From a checkpoint of a small class-conditioned image diffusion model: arch uvit, batches of 256.
Rows from block 5 of a small class-conditioned image diffusion model, named by matrix and row number. Rows with one number within an expert belong to one neuron, the router's apart. Each number is 50 + 10 x the weight over its row's rms, rounded and kept within 0 to 99. All counts start at 0. After the name is the row's rms in percent of the matrix's.
Before each expert's rows are labels from the 100 images, of 14848 (inputs lightly noised), where the router gives the expert most weight on average: "colour at peak" is the nearest of a few named colours to the mean colour under the peak. Only what is clearly more common there than usual is listed. The data: scattered letters and digits in many colours.
# router: slot weights (model.blocks.5.mlp.router.weight, 4x160, trained with AdamW), inputs 0-159
# up: expert up (model.blocks.5.mlp.up, 4x80x160), inputs 0-159
# down: expert down (model.blocks.5.mlp.down, 4x160x80, transposed), outputs 0-159

# expert 2
colour at peak: black
router.2 085:56 54 38 46 50 52 45 38 42 65 67 50 48 49 76 52 58 55 33 59 74 60 58 42 53 42 60 49 58 56 58 62 56 57 26 68 53 41 44 32 34 50 53 32 52 51 43 29 48 44 52 56 46 58 66 36 46 53 66 65 59 48 69 38 51 55 40 57 43 43 53 55 38 48 67 58 25 57 53 57 61 45 52 43 52 39 45 57 37 43 61 37 42 44 60 48 48 44 61 45 59 37 60 44 58 39 42 34 58 44 43 68 68 62 34 49 53 31 43 50 61 58 51 48 49 42 46 54 57 44 60 31 42 52 50 51 51 53 38 45 23 52 62 69 54 37 52 56 50 54 43 60 45 53 35 43 45 57 45 49
up.4 090:44 38 53 48 40 48 43 31 49 57 52 52 68 61 82 43 55 66 70 39 24 41 55 72 62 50 51 67 56 45 69 25 51 47 49 61 38 49 52 30 73 69 41 45 62 61 41 45 57 55 40 55 59 54 45 48 41 49 69 53 41 55 54 43 59 46 52 52 54 57 48 51 56 41 53 41 60 41 59 60 38 52 53 56 45 44 35 40 48 49 57 47 57 43 60 45 37 49 53 43 54 41 55 67 45 57 37 51 56 48 52 48 45 53 63 48 55 45 58 39 59 37 62 45 51 45 52 54 56 49 43 57 52 20 47 40 66 51 42 31 54 44 60 55 65 44 55 44 41 50 48 44 37 56 39 53 70 31 55 40
down.4 106:52 44 30 56 54 49 50 70 49 46 45 55 38 43 31 62 45 38 34 63 68 62 62 49 32 44 57 30 47 51 20 58 51 57 44 43 73 52 51 59 22 31 55 48 33 51 60 52 47 55 58 50 35 48 48 49 60 50 32 54 72 39 45 55 37 42 31 52 55 47 56 44 50 57 48 56 46 55 46 64 61 43 47 49 48 56 65 54 37 61 55 58 49 59 49 55 56 51 42 54 53 49 46 41 59 49 67 61 47 49 45 41 62 52 50 48 48 59 47 54 54 60 40 53 58 51 55 44 40 49 57 28 43 79 49 53 42 57 62 69 61 63 50 57 32 54 50 46 66 53 44 55 65 47 70 43 36 64 47 48
up.5 130:54 29 54 65 38 53 55 51 54 53 44 44 50 39 33 49 39 34 47 53 55 51 62 43 37 49 50 56 36 28 40 65 43 52 58 51 33 55 52 61 60 32 56 46 51 51 61 46 47 55 59 58 50 44 63 55 48 39 50 34 46 62 41 45 45 64 69 44 51 58 58 45 42 44 54 45 62 61 46 42 42 60 55 41 59 45 36 50 41 47 35 48 56 41 42 55 58 69 46 76 50 61 58 53 63 58 58 49 53 55 56 54 23 55 57 34 44 50 59 49 35 39 44 66 59 56 52 43 55 53 31 52 67 85 51 41 56 59 43 44 60 52 37 51 36 52 43 51 43 34 47 22 50 46 41 50 55 31 50 63
down.5 136:51 64 62 31 48 62 61 64 52 41 31 34 55 52 43 49 68 67 62 46 44 57 47 55 36 43 35 38 46 43 43 41 45 30 50 53 61 60 46 41 51 44 56 54 64 42 36 52 54 49 42 60 53 68 44 45 74 39 20 47 60 56 31 60 51 51 68 40 61 39 41 60 53 37 37 58 47 55 49 54 39 56 38 63 39 50 53 47 43 44 47 51 62 51 54 49 56 30 34 45 51 59 57 39 38 43 39 37 53 38 44 52 49 45 64 68 42 63 50 56 59 52 45 58 55 44 47 65 50 44 55 51 48 72 50 68 37 47 47 56 33 64 55 45 64 57 36 37 38 60 44 60 48 63 49 52 42 61 41 39

# expert 0
colour at peak: pink
router.0 132:31 65 59 54 35 46 54 45 63 58 62 24 67 55 74 55 43 53 52 49 49 61 41 53 49 61 51 67 59 60 65 48 53 44 58 54 51 49 48 40 48 49 40 49 53 58 42 52 42 68 49 39 37 55 64 33 52 63 71 43 34 56 51 41 56 54 44 43 50 42 33 42 65 28 37 43 35 42 71 52 53 40 54 44 42 43 52 48 45 67 48 52 53 57 46 52 48 46 55 48 64 40 39 49 26 52 69 59 38 63 42 54 52 46 48 58 59 55 45 52 56 58 37 41 40 44 45 61 50 50 52 32 31 44 65 42 40 52 51 44 56 56 64 51 50 37 64 55 60 51 39 55 45 59 61 34 36 66 65 30
up.4 108:49 45 33 70 60 43 49 54 51 46 55 57 46 45 61 54 66 61 17 61 50 48 53 58 54 53 52 48 34 51 53 58 37 42 56 51 45 44 59 49 65 39 52 58 51 36 52 42 67 53 66 37 71 31 59 32 64 52 49 55 46 58 47 51 46 31 63 34 43 41 52 48 32 52 46 51 57 60 46 68 46 59 65 57 71 38 28 62 62 45 53 62 48 52 39 38 50 45 29 58 43 49 38 51 50 51 51 39 68 43 50 62 32 56 53 49 34 30 57 54 61 48 50 67 59 52 59 31 50 41 47 30 53 47 40 44 51 37 35 54 54 54 70 45 44 51 51 50 56 56 52 54 59 45 44 60 59 63 47 53
down.4 114:49 44 68 32 43 66 51 52 56 60 45 54 61 49 36 39 52 43 70 57 50 42 39 36 47 45 65 58 71 63 58 50 57 46 35 63 59 43 40 63 41 54 59 50 51 37 52 51 48 40 51 50 35 68 30 58 59 50 40 56 46 52 36 48 54 41 59 70 56 62 45 38 37 48 54 70 62 58 42 41 72 46 34 51 48 56 39 53 47 54 50 57 41 41 54 48 55 41 69 38 45 61 69 54 58 41 36 55 64 49 52 50 62 69 44 41 48 51 34 48 53 50 57 38 46 53 53 61 63 42 49 56 56 56 57 41 49 54 62 35 42 54 26 63 67 73 57 61 48 53 34 39 41 42 34 41 48 39 49 50
up.5 119:57 67 37 50 72 37 51 31 53 47 53 47 48 62 59 55 53 74 49 30 40 48 38 63 35 59 47 48 53 42 37 54 50 64 52 51 45 41 52 66 52 64 31 53 56 57 56 64 53 28 61 52 52 67 45 64 69 47 43 68 50 53 53 55 49 63 59 60 39 41 47 46 58 51 36 53 58 43 63 52 45 56 31 47 50 54 45 55 47 31 48 63 55 61 36 70 43 56 55 39 46 62 49 50 38 58 41 34 42 66 50 48 23 48 57 39 35 50 37 62 32 31 49 51 34 60 54 50 41 57 64 42 53 46 48 48 53 42 40 34 44 54 48 39 43 55 64 41 57 37 49 38 48 47 56 65 58 49 54 37
down.5 126:57 61 33 38 41 46 60 61 41 49 51 30 55 58 60 54 41 47 59 39 44 64 55 38 56 37 36 62 50 38 53 52 43 45 63 63 56 69 34 39 48 41 42 49 41 59 49 62 46 66 49 33 39 63 50 42 28 50 63 62 54 50 50 44 52 41 39 43 56 68 64 66 63 43 58 55 46 40 53 43 67 61 56 46 43 59 47 26 62 62 55 34 57 61 65 59 38 45 40 38 57 41 45 48 59 34 60 51 54 41 36 44 56 49 45 63 56 53 62 55 62 72 47 38 41 47 51 58 43 59 55 61 43 38 55 61 28 55 34 53 43 61 37 59 53 48 48 45 38 57 51 47 53 44 70 38 43 67 50 61

# expert 1
colour at peak: grey
router.1 079:52 51 61 55 39 45 62 47 48 51 43 55 49 51 64 60 56 51 60 41 65 47 40 65 69 48 52 50 46 61 55 57 55 34 50 58 41 38 46 48 63 51 39 42 51 54 47 56 35 43 36 40 61 55 36 46 42 50 57 70 28 43 51 52 60 52 47 69 39 37 44 47 64 40 53 67 74 31 55 69 40 39 56 42 28 44 59 41 38 65 47 60 56 72 42 37 44 60 55 60 52 48 32 62 33 52 59 62 59 60 64 41 59 36 38 58 62 36 41 67 48 51 43 60 47 33 51 48 44 56 46 58 60 50 44 56 41 64 34 57 56 48 56 52 53 44 62 57 60 51 47 62 51 36 52 40 31 50 64 37
up.4 098:47 43 60 52 42 56 66 54 48 52 52 50 39 62 50 56 46 42 37 45 44 62 58 61 39 55 54 55 66 47 53 51 45 44 51 37 53 59 57 46 54 52 49 40 32 41 46 45 54 57 72 56 48 30 43 50 43 47 43 58 48 46 54 59 50 37 26 38 47 53 63 50 30 37 58 33 50 50 40 53 42 30 46 40 49 61 58 68 41 62 57 54 41 35 48 52 55 49 29 56 60 50 53 51 51 51 45 37 45 45 42 66 58 43 58 55 32 57 62 18 47 59 64 68 48 59 42 60 41 62 33 64 43 50 66 24 60 37 58 51 71 56 66 58 63 48 51 61 42 47 55 46 63 61 52 41 69 54 62 56
down.4 097:61 53 33 43 66 59 30 58 60 49 56 41 55 34 49 39 62 61 43 52 63 37 48 52 66 49 52 57 31 44 41 49 52 49 56 68 55 46 39 54 49 55 49 60 78 54 58 52 54 47 42 45 59 73 58 46 61 52 46 53 57 51 59 35 49 58 76 61 52 44 39 50 62 52 35 66 46 58 58 49 61 68 39 61 52 40 48 45 52 39 43 48 60 48 56 52 44 52 74 36 56 49 58 50 49 51 51 56 48 61 54 40 38 69 43 47 72 50 44 74 61 36 44 36 48 45 46 44 58 43 60 47 42 45 38 71 46 69 47 53 22 37 38 39 44 56 60 39 53 57 41 58 50 38 49 54 41 51 41 45
up.5 092:48 61 34 38 52 47 39 42 63 50 52 47 69 57 51 65 54 36 43 38 46 65 54 54 61 58 44 43 46 35 57 58 56 48 57 51 64 50 37 54 44 55 46 51 43 53 47 64 67 28 21 37 54 57 55 54 58 38 48 45 59 41 49 55 39 72 53 51 40 31 43 46 35 64 36 51 39 50 37 62 45 54 30 32 69 64 54 44 43 43 48 56 61 57 54 43 53 56 58 29 42 46 41 66 61 45 72 52 59 50 49 55 44 50 59 41 40 57 35 50 50 35 35 45 47 50 55 49 44 56 46 65 36 49 52 59 40 51 49 78 61 62 64 40 59 57 49 60 45 64 50 52 38 55 51 65 58 44 32 58
down.5 117:43 66 62 40 49 49 60 55 47 56 49 50 43 60 49 38 40 64 51 55 40 56 45 39 32 44 75 61 55 54 52 42 28 52 44 39 39 63 62 36 62 57 65 44 55 62 59 49 45 54 87 44 31 57 50 43 59 57 44 49 60 70 56 59 45 35 28 48 41 41 44 41 55 32 44 62 55 39 52 44 56 49 74 49 46 53 58 50 53 47 46 64 48 47 44 46 40 41 47 47 57 51 47 33 29 41 36 48 46 62 58 57 40 44 53 62 55 44 55 56 55 59 40 57 40 53 53 57 59 49 57 35 48 36 43 33 38 50 47 41 46 46 56 57 38 47 66 37 60 32 57 39 58 53 58 24 42 62 56 50

# expert 3
colour at peak: white
router.3 096:39 67 37 47 66 37 39 54 60 43 44 80 54 59 32 55 44 57 57 45 42 60 36 59 39 60 41 41 38 56 48 49 55 55 48 54 51 47 58 55 57 51 54 52 50 42 58 54 38 40 50 32 45 52 39 59 59 46 39 52 34 44 41 47 59 38 61 49 50 33 58 54 56 45 35 56 64 58 44 42 58 60 30 83 45 47 45 36 72 47 28 58 53 53 31 53 57 50 42 48 47 53 52 58 41 41 60 55 49 75 68 45 42 50 52 39 64 72 39 49 58 40 45 39 47 58 34 53 47 40 64 53 60 34 35 47 37 62 55 66 55 42 51 50 57 45 58 37 43 64 34 56 56 48 49 53 55 53 57 49
up.4 062:35 37 51 66 31 40 54 52 45 70 56 58 62 57 70 45 52 44 40 59 59 50 37 58 51 55 54 46 56 75 61 56 65 51 60 66 66 45 62 39 53 38 56 34 57 49 32 57 41 51 53 45 53 47 44 42 52 46 60 43 28 51 71 38 46 42 35 39 44 46 34 35 41 56 41 52 32 45 62 62 50 50 56 43 71 57 54 46 43 59 48 58 34 35 36 40 54 31 52 50 53 46 48 35 45 55 40 54 35 54 61 51 54 35 28 58 44 50 50 52 49 56 48 44 32 51 45 68 56 52 56 51 43 48 55 47 45 57 71 40 50 52 65 56 49 53 64 50 63 32 56 62 73 48 61 45 54 58 56 56
down.4 092:40 42 41 45 58 40 56 65 58 33 41 33 59 51 72 52 41 42 38 56 39 63 34 68 66 53 50 61 54 49 41 49 54 54 62 53 47 57 51 63 44 52 43 66 59 46 41 49 38 56 52 34 60 24 40 60 55 56 69 65 53 41 77 52 64 57 43 70 38 52 53 46 57 46 63 38 49 65 53 50 62 38 43 60 46 49 48 48 48 54 36 51 55 65 52 75 47 45 72 45 45 51 38 53 57 57 55 57 39 54 42 36 46 70 46 54 56 50 44 53 53 46 64 44 60 56 39 58 35 36 56 51 52 24 52 50 66 47 50 46 55 41 46 54 60 44 58 64 58 63 37 60 39 49 55 51 38 50 67 54
up.5 098:62 39 35 37 52 54 42 57 41 40 67 37 68 47 41 60 54 55 35 34 48 60 60 43 59 62 64 41 68 28 56 46 43 38 46 47 61 61 46 52 43 50 54 62 49 65 47 53 46 53 49 46 44 46 56 67 39 37 54 47 53 45 61 39 59 48 31 79 53 49 65 60 63 47 21 55 52 47 53 37 62 52 41 37 61 60 59 39 53 41 50 54 37 39 54 66 55 56 67 30 55 48 45 49 36 57 52 61 53 48 63 33 40 53 46 48 45 50 57 65 48 41 51 40 49 53 40 40 49 54 61 50 73 44 44 49 44 45 48 59 35 52 67 49 57 60 48 60 28 62 58 49 54 47 61 60 61 66 64 58
down.5 099:62 58 58 70 50 48 45 51 49 46 35 56 41 53 48 41 57 39 66 51 53 41 55 59 50 42 39 48 49 64 37 65 39 51 41 64 46 49 23 53 59 48 47 53 54 39 45 63 50 63 65 71 53 86 45 50 58 61 43 58 71 38 44 64 40 48 66 23 68 56 46 46 33 57 61 66 51 64 45 52 43 63 55 64 50 50 54 46 52 44 53 53 55 57 43 51 58 60 35 43 41 67 49 42 48 62 48 61 46 43 21 43 49 56 52 51 64 63 43 49 54 35 47 57 51 40 60 46 41 51 32 56 48 60 45 56 55 63 37 51 53 36 35 43 53 57 46 52 46 43 45 43 53 52 48 41 55 45 30 65